From a checkpoint of a small image classifier.
Model: norm batchnorm, depths [3, 6, 3], widths [160, 272, 480].
Rows from block 8, named by matrix and row number. Each number is 128 + 32 x the weight over its row's rms, rounded and kept within 0 to 255. All counts start at 0. Numbers have three digits each. After the name is the row's rms in percent of the matrix's.
# b520: branch 3 second 3x3 conv (model.blocks.8.b5.2.0.weight, 68x68x3x3), inputs 14-27, a 3x3 kernel for each
b520.0 101:144137095116129138154132086076226059161173170158047094114100129133051118087174152171128140116150130102165098168144092131124078148160080074098132143162176149220090101146098137102130106142181130140157091119135119103125113120122105095099104100070097171112166169123218118139129152115101123176124084141129143160110107164112125176134089085102105164096145133099150148120100152117134197
b520.1 113:139086135138183129113168150127077168146111122128093119099209139111172097160100092095091182184139169094124128153128182118081191170174113082093157087072105111095093162090091140105110135123065146164174093105128097122111165092061167132121177112077096108129129101129106123115177114154127059102128074065143130093126150125134111164112146161125093118104120131088175193139122182138073159
b520.2 102:091124177143187125130145087174074129172093108110182132133203128102141104211071130078095137124061174228101143105188163100105160116108146092131167081123158101122127173128114113172115081151119124114153118156131136114098153130122168118168087086166126144126139109085174149090166102108153122134113161170127128091112113127088151142098161083148117117141102074094112103166122088164106122
b520.3 098:109184125145202124087078094113211138150130150106053132069092088165148142144185088137082146112112102074111113106127087085126146133203164136139129146100124215139151130113123144117120172134105120103118115116124133087118144090098087199087148133132109132103095145129116106136102171133105152085143203100117089134096140117108156123116123151141176128120150108080134116142122118138141083
b520.4 140:164158092204115113099106096140075063170122131100123194141125062120169122114131131120110138064134091127097095112110117106160158138156078032091180094140130131129114081138122144114125165116152106146108110124132087133121108157102122151105118126095121128148127117150100089167123149161083124168110132122126108092091138118126128172163122130122137120123099106161115096128159148096115070
b520.5 090:170129088138161149146130130095098150108148068022151197142114085126085066169106069109106113127144111099148143148159144140119089126162149093098136132139141133135114115126121158146130136075114097139145122119101107111159099134134125159110157110107094134145133164123092132128120164153097128126121134146153104168139122170091084165111092118112150099150136101129109134098112125114117150
b520.6 111:165125121205132108106106117121135147117160031028092203126112085109100050148108118151156100106123138141160136109185121079105126143140105144079157102132140127162107101126114133134095133122083131121144126100120101137151137087135097105117141110117089079163095161143103213117176123167119123117061094108151121132157152125139118169123107106135155129217133126108096121136153148163128130
b520.7 089:119161095120187078088077073125072167050065155167100104167155156158102179092113110157105162171087104039118133135157131122146083129133072123102180097115119091135171141089134102166166136130140110123108110111172135130155092112183124160157188120099093079120075149134106091141092187176138127105114111109124148137132114147128112134175077125144110127124122159167144082187133107108129150
b520.8 083:175129108197108144092107172126117092112069208030120226085164103118095094115085085109139081080162126092185121128142154117097174111127136116146117137157141131134140122131134138085152117074156149168096143145140132129142097084096107144103082154122122117193098096147100146197123168135101063137114118124122119146133189148156083136079093090139125114150114110074110099093113118150143133
b520.9 085:159124125117115113192166138096147168108157069077156073113103093099113107173083118081099109122111115118126166166167103135113166155138099143113148094131122160124090101161097198113124121107139129132149125151095111095171128095146142140151126149134109121099092153083170155068143130121132048110150099151163140148145118161108123160082116132128134115181123111112112083138107138174146157
b520.10 080:102093096130053149181144156141112137105255050151147077092083150141160119147167074136124085097150066127119134123119105132125116200163113141123119110146135127132154071099108085142118134130152158173176117088108152124125124117094121163114152148113144069145154126114154191124130127108103124143126084115133152100125139100117112167113138137113127102117154128141107069105120110141109098
b520.11 136:141082123148103126101112160215210130215047137026116084129106169119119127119077061126101139129134075129097081122113109158085154156154080134124085168240142233111089109108136112134145116107132102105092121120145137114098135112121140103107128105199134113189207132134145068116095093103104157115125107137144137150086156139146118138139128124110132081106167098145151086126140102104100126
b520.12 079:079099161113137129148141074134085104130178131134144079162169180135172124144156066133173157104124099118153158106148196096111115138162108045073108175149145126125116195135098156120101089123055146116106134130110149119115141139171096118123130098115137159144098155118086101097145211151120119111113095104130080085143099151128107141132147118100089115145152155095138134124217085191140146
b520.13 076:122119090150158149137135191085134116120147217155092068165125076160103135174197093130158097133195136150086166147129125138148137105126120190103118147083141078075134180145142142171092168133215114122150116134164148150104090126133151175112196196119167123110105107087098099099137165109150137139112170210138151136137110077133110145102137102132179141107171116130110129161116129158118118
b520.14 115:140107106144141102195138138138122120120106112091223100143128152127090128070146111119140122115113093116109084130061171111150088113143124255145155156073117137068115146130146120138135125175161160116134109104147134116138164090150144103183106122111128167148079114134065126067115110163103147120141126135114146133116145095126131082100179161188145067111106130138093132083174101123186107
b520.15 090:095117104117177105132212118163071137068154120122175108078138122099150088126080112151107101143138125083182149156110139139073117154121106087192116099112113153151128132124130094146121122150096134155139080136171078119133132131131130184131125154083168143084139130106102092085155088153110078133154099127109128168139128162080099147110115163103100135118122107128160079141110133168123160
b520.16 076:136161135113167110181144120179124138189038124112113164129149114096115116172111100097153121111123137164135116090108124155107159105037133138055179169122094084081101140135174136125168092118096116136132124182162147130113113085156120134158071120141105129150073130156124112166112088124101119149104106097169154112153119116136143116084111133115141154126141132085094079120112102150137122
b520.17 095:125131143188131080126134151123114184118114064087128186160118122153106095143086090082133089068129116156129075182214075133047131130157134131088080124098116071146132113125137117118125131128144110130079130105127104117147099123139139170133154110112131115148068136111089127101119164170116102141153093144105165139133109140123125144098113137123102126161129107091079148106123138164139149
b520.18 109:143195108159112093171116141120077126133130126096144097159116096122140154085082155075112101060143157120134136155154095134147170105092148078098169120059158162073165140103154128121142092095132131123131122111117099119110102197133151170055095120134108138120134107158114082160102129138180150167122094118087095128098142133117174110131127122133162133120138128117113089141123110123126124
b520.19 080:182099126123134100131129112134133103154115072186186086095097198113097170126120072152089132157111126183186118143119165108143125122132121186154104067148124148070089191137107174163138110119152098113074120111116136091127209207146136107141079128147180112077188159087164180070141145077097141176096118152094137123114134108125134099127136110200178111149186134118141158132130123148138131
b520.20 099:132130139120153092118144103093227067230128121146120096099096136069125113096171182191104127137132130085089141127130113132067135163173104050138146125124191177125110096077185081169143089180148094191132091132118111105142119076069111078128126108131124104126161165118151115092144135134112131149156126109115159105106132113111100172102128117123089166155145152101116149168098151133092171
b520.21 078:150133143058148132127135176068114111134109141087072123180120097110131074209109140073128088126169158147183171165180117117122128134167083061098141122113133169110160152139134137156092087101141095156136110118142118125120149104117158112124136173123111143138081092144083101089150116184098136168144118151130124144141129135114107162131132107168122096165186117150101132170132151229104171
b520.22 088:143176087114122098102121177092065161107112163060165163129128109104083113144097136147107199149126132125155106116135105100131149088140148075058170141077133119068179094132159091088089104108135145138117120113113131095142111177142133174112109091107065094200078115191079138174136146144088177111098118092153153078142118077176153111161154127167118139115129081127093161144153143102145161
b520.23 103:124123132098137097185050059156099228128217109152116100106088102112136134131120168141101136144149163119069067091088095134075138150150095051156174213096229255122056142130158112148136120136168115139127157126159134131108148148111102125173118091096116131145168145180140132056104143124084111106064160211168118132124115137105115152156093132153145119088138145135122120119168118105130118
b520.24 109:151142120151105161052194124123122132134196047124155077121099167130082149144110066086168066108142097223090051066116189077140138157146130193147102122118146162130093128147093142122164071106162098113111143116126133113154097148078110140101114130169148105124138152126159111106089176157105135174153118113118149155124117147124110160134111109124150123136107135140116114127119118147148077
b520.25 092:115097200110104069113173109104119099181151119132166104108134164127105090141147116135140119170112127146163117103145153095062068105111082135077152101088150160068090194127132134097096114106091100141134133172138118106162148120172179149143131091107126116155131152157139115072177169209122134127090130143121141119123146157119137161146160140116074159129109116094145151163138151201115144
b520.26 108:136181087090170135038137119165051255191143124139122037106161094107143120124148142145107169114129112089106140062104094068114075181152130081131193148154146167076087111115148136174118150164102170152128147130123156138115121110112136150115149167097109087194180123189135105139077082133089118114121150105147123064146151125136140141144132124156119134108111137106116085142111115108137150
b520.27 092:202078085157107128146124115074140142097115156065145134086142116119126096107179173079136146156095127125121106146109061152149126155125141039135094083068136160085100123157192131101115141133111137131125155124088126162109171142131173123120141089134103157124107137136042106127145087141192095102175195186128109137139150107107110122125120141100127099121131143113158116137137109148110138
b520.28 101:132093134107140183162172081121083153126165089096086074062091182137095105139164065130159185100139125170100109052098193063123168089170133135133149127126119151127124131080081143104118159110100123120126141147146161128146122146111131119097082109127123137156095165105129163153156109111101146101103145149141107118118121106125100171085126121153105096098149117123135139111119154097155098
b520.29 108:187102141132118135115088181187126207217065182072097104132124174090111154124127095128127150116158116131189118092102146110075126148134139097098097129170142125108098134097106098151115136124127159180110144119128136115139115120112118156136093123160069155130182105196098116195094088122141110133133128141112145097166115133164141100140150095147116093142165125080160117087137137081088150
b520.30 130:124132072118131128137117146082122165142055206184053125187110132147207132058171137121111103128133112136143171154166079142146184100079136197101098055120115084084132095105122153115125145127122133133132105117131148133121094117124134124093168127098136111127158122124123092097144167073094137186092079150124127172122118127137122104114101124124158087099142135151150109114106120116177124
b520.31 102:116165109177154089081047122119140146114147107128098167087112152155107144136111098158083133118115143045116137117138142132119062113115106064107157107122120146079129160100102174116115090135113119147154120093177102137134083146148127142140173139056100094152082112142113076150123183161100176137083165119136146088112133120124099127143127104163128153065121144097161147104103131145078117
b520.32 118:110129056126179077128178069187086059196150098180148044111099124129128142107094151116101095141077148107091143103140084139191111147151067121155174080122097141153036120067153148146162123153172137186110120130103119117116099092100094111146134178144089130074156078137171121094093108141133128178104127137142113139131111106127121112153123083138128123099125134101174132095108116107112129
b520.33 095:150101123152138139163121154161140049097100141079177125112135043136155119099144157151244133090157075113172112120122144104077125140114114126098096097060114093123104147127139167105163113103099089161139128138121124148118198106089122085136156078124134217117114175160097118097136144097108128142086091083128117124141117095165112073128169113126126111136166125106154098115177138156182139
b520.34 104:130097123154116161094146129169045144168140160110116134156179101051155157184084122113111161130116140200125155104149151156142195078128076131056156139141119136122101128110129147128106109056116108123139128112110141102098135118114144104133099099164095120136165052142197118145128168139156103119094098104104121110132131126154161114134151112119198116154145155132191141134120120169125140
b520.35 093:100112115163116148132099098185134170025169041112166170107158174078143092102103082121082111127126131136144162082134146096106111119087109077138083123146107088189083091136124139155140113136122151136134128136103110156138111070145086117125155124115078115151083149085119151084157103149081090073066109141145155144093110156130108125077084125082129147129143118071076140135110150126110105
b520.36 087:153179115087096116169165070096141141098130123144056151199111134095125127140092084156154139128092167107167151151156154093119097113109066048076130085132122155103135185077125155148112131114107158136132105121148107087108151134117182153086199123101097134154119111118141084113134174151152165137128097097131117111090159135117151164094148200136113087107184159142129125090122140192106177
b520.37 098:179095149149136116136093115043166098054161122190126122179121082172099166077104111112146195124085195148159133066139150145124138095117070096106126104125122164071108125119123127112128126123130163130100141130100098084123193125115203138097133089116117107140103093122166120110157147136142140088102145119128129145099127091130149135124125154119123175126152168155128176168039131149135173
b520.38 104:099061103102140155159173184205062080089156123146128151121061137146078150166113112151152131141136103151127055065081184053132184161180121150164146161094076191106083156121140079128121133126166135142119090098166147107118200134085069074194143132158199093103129109155184108139130160107127152148126146139140162159147127133130114102167180092119097124123155162132122179129133145144155108
b520.39 097:127176128163150126118120084133097141127064149063106129061122124161150094080096119127133157143138162096149111135074128159099112135124106151202116120072095202050090128156117141141138129142118111109126060094107124141159104111130117132072136131166122138175114110130075128100059079126089166163139103120090140109133146139140141190103139172216159124080127118124108205057116135097137083
b520.40 111:116150122112166105132150119150086173185080096147061183104099200090115162101097184139153116104138128080117083132154089107116055126167061131131181198151160167121160119156176101162163135135149194157092125099112099119124108131140100143119089127089123118138177107225151058097147125167085120125066118136116105136096148137098167141103104159157120163131158094118124099146113128107082203
b520.41 091:101151114149177046129135094128135099175128104147142068121148092091106071102141163152117177151113139105074119107101143120135107099168089125225116094148093136128070093098131112081144111136092143118146072126125144103147132100096122145126111125088112171082131131132123094116100123148116127134113164132135126143151146159142105175104087141111158112126132160158085133147108127107138161
b520.42 077:176130117108124132102108100070190115138131072139160155177134110136122130066138175171141132141028179177104165158119120159130107146059146141068118156157106137176071132130122188136164149172129130089168155150109163129121103166135221127130139116151096150132179091072115140136121108133162145135176113091157116113105134148138155138089084111136170166124127122133124119131121089106084162
b520.43 100:119164085130122104130127141013126105105140149131121124136099219122057165149095053106087209145102152191177084098180135082197178101151091224092100146154096126119094178113108132142140116113076120101117105134135137148125162125192145108141074069124100098130122148080179209086144143140163116084111111090111109102098145107130143091137098145140142157123205093059109186124172122132136143
b520.44 092:166118150179101134116177082082123144073098129165129074111189103183117148159071117130160139168119197140093112155150157159076084158125078158112060082085161148087103149113121192168119154138130125162168131107117121116164211120127195147145127135133143119123086143101154080059076059106185084141139102113122122147104130138140155127107132069167098131146162179122187150095135104175095148
b520.45 101:165112113132130141121166140113087166049154087068209211142160083104124114133120155074118154077125169061131166119130145153111121151129077031089056138136095085160082116125162127112131120105115143124105145118156108113138121144099104161074117140139113099165068097193115162121147139201103073169133091129143100147147150152140154151114127080086163180095108122026133135106136149099158167
b520.46 087:146080133136127104122135159102056133127135098185152130163199173162099058182103086189165111136187178121159182082164119099153142143111095179103106149122141067157099181167155176112094134116070145123097143146129127133086155230061177211107132101061145110119114090107111146117219175180110140067070108117163106129125147121131165129153135162150139125125131197101137191160135158162168152
b520.47 090:121123097121156136112119185067180088123147045140122246096105116087087127136137135082132156109107130133183128078137129099115131081147158059138200162093145125144074114102107104077130148131103099127138152101155126151129099076097105109128129164123101161152100153151118117130110130157115129147077135137165093116159159152156144113129144107082141130135118101113128132102115128104134121
b520.48 122:094072130171113114168143143093114158135080181165075199155096142197155119074142141150131101155147117115157167154157062098197135115087210148082103144145120062151209092115150103127160177109108140152134120125156118117106081151151117147091130136116106134140135116115125139091149150044045204124066079183149153135094103111118091110161158183133094102117143122133135119179125096091138133
b520.49 116:070146087081135116163141115149097054090087102110096227153112147186153133049137141128111142131161153067128086177140096157071149176114142120161120104088053085130089116128142162130136160145116144147111112156138130152106066134106111167123177124116136141064117143109084091096145136133137131140094144135125134167130127148093158140124105145124120105105179082116130100126117107112159121
b520.50 076:135122098132075138132131140140083069116118198176133063162108140113171138147175081149112097122119139144168141159110188170148161115101082131147140127158100111091062148154129153131139132143139091125129095101150109107104132202081072154106161148128096128145097103138088053130085161082093141100133136120120125127086095116128133105127120135137183138095099133139105093168121109117161086
b520.51 105:144170169112139160128125108141145130142161080255152104134164145060141168066079125126108122103107134174094117076159121148135181089106140092103165113099160176222086120133101119131109122128088151118144133119121190128126109160133086153135129128118089111153136177124178162086116128109152155124193186076124142148150121126123118153120144125095145110123101107130121081105140130111117140
b520.52 097:155130137136142031124106140072120178100149076175086150136204176094116173106130119128106104157076158151083190088196149142075112133118065138088137052080158085095105175140125170097124117107102112134134134095144132112156154137170165125137134094133071086087099132126110062146175126159127129106131073072087091121129142159097127136147177086149086087114118164149200134152092123138110143
b520.53 108:092131124123131158121129140173127237187083088068174109144159090092120125114130165105114177138160165109121140093104124095112127178150162151177064165165117112094081111111139101138123100124109147172126135172121157161098100100121124130134100132145103076180163119197112124130117134115050125119085132140139163125136158097125176116109125096136136132119100118117123081137143123065129139
b520.54 102:105155119127148078126117121090030255130235098148114102108125126084103099083092115130096148147127106138164101102144126098078133133068139120069048084094171125162184133111151090093158128114150123075120128107132145125140126115127120120165117100125111105143111154128119148106119130117128094152117091160138127116144099094138095188128128086102113111101120119118130103148115124107130129
b520.55 107:100172126093102106089200126102105093184118101117155120166137068130106147157158154122127084122138142182142184150193155100080115136128050096152119079118166106114147136121105156101084099063084091147124130159121156093094145077075129142199075090107149100136143164119138109093217175150128158171074113103148106115181126098144115127135174140115104124132128189133131108172198138171156220
b520.56 102:070141085090134110134154100177045209113041110125150131154156158074177072160086115143121125129105183150128149106098126131102177188136106062157108112104154126071095158112152171121120141154082104108143098143124125094102062111123180112181192098100116120113102105107112156102143131213124053124133108084135110125124103134122137149114166134112095149114121169137172136144161137088107208
b520.57 104:168198100133184095100139084078112150126134104101127105126103162161089098161083087199059211163096148122094132148091099125130174078124081126106113137114141136084116153126114161104107125119139127141121131116092110132120108134096133102098138122091158128149154108136114101064105134107120120103114116120141094112118135142109156142104097227152157133129128089106109179100100174173086138
b520.58 102:078119084095122130154145157150118079057168000099178182129109145110118113095094101106122137106144139089115099145130153183104131087059130130121105063134113094200104145151113105121156136109127136181146155160102092130122086120107131139148155097084116139096060161140086161104113148116119118126088093118149123125139124129091142138130095114083103109156122147166088142117120126124116096
b520.59 103:119126143184175098139151099141120129151111118118110125087189149121129142142060139176135096189052148188098108094152178133083135154120089064136172113096148152106132121115082182140164172166128110149148143118114131097139104075162152104176122100141115096144117097171068107141135151206118057169073072106123125104136150151140093186181127070111075157186159158142121139144132158117054190
b520.60 066:184117163158133098077152147129103186160126101089134168135146131120143094152106105139150143144113158141067149095143182118162151139174084062137091131154155134103021117134113109091067096058097157117156131165075159121141103160121122102111145119100130126157092116148085115099072157099128138112122115111146154116113111106108125154119196118125082126094103146057135109123162101112120086
b520.61 128:090137140092141118124178094052198204113205164157061135093105130112086071158177160145137112101133103108109144157106093111094092134207210101073101161103147255072133117114135114101115126095123120091110143124131108134149199138174104100129141138115121119156126148172150097126140113131112093125121181170142113137150130137094086115103165123098109139151136133118139131109146105135148112
b520.62 103:158107139099069077062146096201124050188115145066109172096148153131111095119144145143098162107153096092158088139108101159175125131182084144148105183080094163141122109124143082091134086129128134137089131135153138118150178112146169119130102122134183098118148111126136138135050160145105125178088177156164137141117137120154135128091122111132138134095123082119160143101154120124128111
b520.63 127:121139101164138103186174115137100173121167106102091147134165095125096130139146230117156195134125112095061163107124144111105066153115087169086193254111053154101123139121186113079144164104091185098153119119138124122150078111099094191093096124082120129155128113195121088148113170236092096120059113086132120105142115133110127138091133136155140171153184126112136105109152184086179214
b520.64 086:092115104111180102144102161114189097194151089219042164133121094093100126128150190159103159156111124168116115126128103090130073102119101100078153093141159076175182115101129106089142108147222096130096115120158155089117095104066119126098120106115088163176176134119205089121090136181137102116183101093160121130136119105131124133124124154131146134177128103093154107119127123102095113
b520.65 087:110114135117136116141124082146077095088103154118100213123147123170148166161106141142084103113121136113156136176090082190165151083117132076140157130138080153173148110126085112115112161089149167166156114128187129115167156124118149154122139138133082124096133115092205104107171129088177157140122197172134126172153114101143079117131113121117085130135086116146107095094111122167105158
b520.66 087:144111108169136202099185059134147090113111090103192157138148133124107116172119129128096090072138106146123137145101145160112132126133144125129150137125180101160184116139099164097127177090151147138162111125147134135109096116097214106124217108143156122136151138078180131136095088087116103103173127144121155116116145125164141117109097156116105106158097087147117124117105122147156125
b520.67 093:070090192114116103124121114108153154138123084144026140186100074217152158109116138171032158189075169117102105120133140145111108096108109091081111189102121136126179160116075166151097157128172143129128137126125130105154064181115122168176168135116124102115139142071122108148142168140094184175153159139095110132129145102121135136185090140160095158128163079187094104215129156120139114